{
  "grayscale": true,
  "crop_scale_min": 0.2,
  "arch": "convnext",
  "mlp_ratio": 2,
  "inner_norm": false,
  "lr": 0.0016,
  "beta1": 0.9,
  "shampoo_beta": 0.99,
  "adamw_lr_other_params": 0.0024,
  "grad_clip": 3.0,
  "batch_size": 512,
  "weight_decay": 0.3
}
Rows from block 2, named by matrix and row number. Rows with one number belong to one neuron. Each number is 128 + 32 x the weight over the matrix's rms, rounded and kept within 0 to 255. All counts start at 0. Numbers have three digits each.
# fc1: MLP up (model.blocks.2.mlp.fc1.weight, 96x48), inputs 0-47
# fc2: MLP down (model.blocks.2.mlp.fc2.weight, 48x96, transposed), outputs 0-47
fc1.0:130053174162093151150108148139107144087081170215151097105111142096145066124098152073045131079115104160069039134091130131153112100120086115167075
fc2.0:112134176136139097208145151174130117143040108158084156183150111117126136142109118167137101200193148102142188082166087187181175130140085080154134
fc1.1:144123086104108127100157099091160089146095126077120084069078119175103104024110139117108102116079121066129037154094169086105107104165082077123159
fc2.1:109093184122101126168113163184206112167088167145090129158153085082103168152108130156083108130173124178079161094091140168150137122102104096086125
fc1.2:136130142131122136164147137134159142150091125086183141099140158228135111143111186120162127132116112204128204109169144127167184163161134148118158
fc2.2:126138137174183139063122101088142181121183134148106107103100137116134111134119152122138191113067095094164120155100152122093110132153134127115107
fc1.3:116099121059099161086028123156184221255110120108136130102079119193126092145213044128156101123133113151105107028105066128068127119023132102107047
fc2.3:180146178122154106191027146168207040145135095159172153119166105218148119114110171140102135092119101106072158130141112199221104123095055050126131
fc1.4:091102109144140125156108241142167163136140094164134077141130141136103046089144055165104161133092142255109110132126144153119193071155105083117089
fc2.4:165134131079123132146149069105076109103128179150154147075135178142179140092165114122148164142133084121098141099162120158155103124141160151154101
fc1.5:154098096081068117104147138092091147136123153147134125108120157164094125099166122184132154158156098147129092040133115155120110117123151168125104
fc2.5:088075124111137099133094093083152157087115117119166098079153138112174115127097106088173165126089093117136118122109181204094078136175119147131153
fc1.6:090127120148103117129117196120118149133136114135187104024100077116113165116128144056141116089098090060102093144135114153116116086127144093153142
fc2.6:153113215121164133136112247111133110151113129117041100181125073088090199142131160220070132101148103147128134091136116184113106117069130113083132
fc1.7:152123170151123142108164113086105075109111135100128121129167167146116144121131137170115117134106123119150144147137166140156101172126130111108169
fc2.7:140091088076125126065144156132128165164155111165140121091121087155121129179166125127161129104131103121093107148134145070121168156187124115160113
fc1.8:150151208107128131124097040137121130180167024117142158105139130096124255146097173105183097180149150098117157136156090160098137159066135173225114
fc2.8:162156115113125120113130127131158108152105190167118119127144158163087172086146120154161112166142117163106178088145117146133100170105124189120128
fc1.9:201091125158118128074088103078065115084025141114118039123092136065079131084158125117092107164160185070140063151089181072122157087104056112141163
fc2.9:053055121074165083082076146106146104148094079082145078095147043122114085097157093121200120054115135080143055128110146163189105130171066120058143
fc1.10:105176124155169117140110110080106153056160122152119114126080091154143144140118111143122146148146097144152135138100146110174129107100125107093164
fc2.10:164070185073107144122113176096134125153096136147143135174160128097115108112101194134167138145119193112121156122117118100182140120111135149115170
fc1.11:097042102199166153119198086177127151096178109175219115121152148114117139127122127054096128134159168160129109090158089064133118227074095123127104
fc2.11:145153048133112118133181183135108162096095129099088152114133105148113118109155084157126117099155133119128135128059135093125131175083106070176087
fc1.12:084163193117107113124075127128098096089139143132123113139112146159128136121077087148123135124148097136110077181162110130154141110172144131080150
fc2.12:149144093161121105130118120197183165181119120179145132150132126107144149149085168159125132143140154189152150114143160115153194146147153112160128
fc1.13:067141139191118101113076133125212156100144122124150121101094141139139103102119174096120103159161138147120151138138143113140128118167132110186066
fc2.13:175076169103091133143117153137138090105133159198164117169137138132111122121162148186215139157157078143105153113183114089146131109145182104135112
fc1.14:134141142125120158103154104104092170142146126128150177151106157110114123152114171096161101127127116143151166184140106112140118143125158147111141
fc2.14:107144137169123192082174141142122129146155150154086127162130123117097105175148148137094122149139132167133119137134134151127104143110141192128142
fc1.15:114165156120112089091094181122106084149170166097169119083110153196100084121154153122145109149093096108130154123134143122128155111137119102126120
fc2.15:167134184128106092205145134139069164151088118127115165147106102086119131134134148117066156106181115142140116125177107177130114120164098108123162
fc1.16:122131131146067219077062070081149077090179158156250131113104140124132129105140157187139083138137150140056117156182192091094149083153138151154097
fc2.16:165122155092117134176092111134128112122140174105117077143115136126081131118136157102138028163090115116148089131188107137103113134120167159165208
fc1.17:194154098070132074109069129139076150066119160093119106138110162098058148047044188110094115137157146082159109083096129055078046103110118081119126
fc2.17:167089080147153170133093131099148132144116135188114115098075147158166109138158168092122155103098137123068070139105104156160160155120172082064131
fc1.18:118153188184129103142135111154141193118239131142141158093145147080146105087101091090101088186128180102116141100146084098169128089104135162179084
fc2.18:162092102113090176113132119137123130177198139127092091113144098104104094154140128169134122078067100160125085142127132063119118125108136090052079
fc1.19:119150110128108119147116010121091138099155110098143143114113117167101130146104143082114123099092122144164118170123142116157088166127166121084138
fc2.19:147123132103143185077161172160122123152165162175067110147116132081148160142113151117143124164130138130146132107093120119121153142110165129116126
fc1.20:038098113143134145119100178101147106131106128128107123106112185080067131109134128162125079100111154124152054130088180053104185107164134057111156
fc2.20:126146189148143159074199150135127170152180162154100117163089159088128139150081150192134178176112145209170161158161147147074150105128170151103173
fc1.21:157127134139113082118138088139081087102153109157107137157091090115113116110116123099105139141066170171117077090137133155134083135100121100122145
fc2.21:096126090107151106119172114122102126067084158127122140116104191083113067124158046092127131129127116111119132163138090129115129161097130156187116
fc1.22:107156123138162130121096167108147163089137142145146138164181104135147107161138106135146115107097140130123143107139113140163133142142167164132146
fc2.22:145139103108122154110102155128150135160142124112113126100100111135154084121097122130119110136118147089156134083098118078113115167127133131074133
fc1.23:156157110149091128072180143112134130100142146164125173117137180150159140158153126116156114119137127106113096089134104092147112114118159136122133
fc2.23:071085133093121101129127113080085143160141132086128131120114155144178106129125114096128176126104134121096155121077137107145045111148109127141119
fc1.84:093097078113166136153085134169162100113158156138150150135100134134124110085138141133085133089157129152144174116119108133141150137110124139114096
fc2.84:090073044147135105109127167145091113110177144091105091157104123184174167117126133094132171147059107156134097127162131133152124093184076144175134
fc1.85:104082174100181066144157153214140159171142138104091132141154132129114195108135135103103125131072152129175143111074074143139135255099112153168128
fc2.85:109151169127118078148090087183120151110151163167161087147094119144116128117158115139156104119088077125169091106136158069153112145136166115139118
fc1.86:119131163143122142175143129119157113107125151106113195135097113143109142152159111121153106113149130106108175116130130094132149123161180125123139
fc2.86:114133138132128104158123076202144090105101099111160142120142136140152087109132150121162127118181113094127143141138096139111111104136100155155141
fc1.87:116123153137128135085096134122184174143120169148106161145113149142103178119123151157154115107123127131120164162106128170137164127148106092150089
fc2.87:168112156137140132122140117108097110130176152096125136141106176106168204164186110087113126192127115178107112133116144102091142103131108160142109
fc1.88:107198135118179193127140147090168119104155125085109113150119155132156158171152107106126093099156065102053170125130047181098107130139128099127157
fc2.88:106139131112189110124124112139066134133164043211108127100125142106128125165141102088088087092120154088153114166149094210092127164115191164099124
fc1.89:104110127177101127140073195143119130160085115083075143155140156138106128133158046158127157121129127127112129155115126090129127113141132087143118
fc2.89:144154076124161155125100140105163103112150119090122146118124193125141118143127104120123104125128117163106104120141122111099122104104149103126146
fc1.90:131137160140136112129144097081129128132084130148080099122156168113111127120138145089072122079108139123095119139128079163078122110098109082162106
fc2.90:081081109096170125119106133072110127114125059115109095112109129122157072063140095115190182148136161112146115141119143138150170154161105138138129
fc1.91:087133095125091103134100138141132120105150129147169085128127172145114089145169163123100181121132128132117061151129133122138129107127085159172130
fc2.91:150146138203133115112142121129070106083075112126142146166141119090138114096149150115136172176223160091166114113155100146206111123138085105179156
fc1.92:137137120113133099085125132090120100166121116121116159108137105145128128198212144120159139142116138095099143164193112148150139103155148117161196
fc2.92:131162184096087140143096158124161131215114079142063122093181071114110153113171170149111133114164126161118152143161176117163159123151107154044130
fc1.93:161115118184164093102178153109163148099112080112101126184107104154202113185132150119161078157152114128118151142177148129125144169135133135170144
fc2.93:091118153119089141158151099101124138179137132109096157108093098193161102170107125120123134132113116122175095104089118154104115154157153145112127
fc1.94:167146111124128139098136164102128068127090152128099073147113133189071098099072155146123093089144115112197077131157106106111217091141149123112190
fc2.94:119106137120169096128101142195182113169130101127165134087111105108100149145072150189125127144163081123028097098089136121169085160161109143077102
fc1.95:160118103133156154127146106097165137085119147134140125139106090153162168120126090116139147136108147106108159142124140124129126104083155099130131
fc2.95:073138138142113140096114137147145131133108135107144156165158114131098170123124115119098078136169173113140120083120101099116142086134108120135127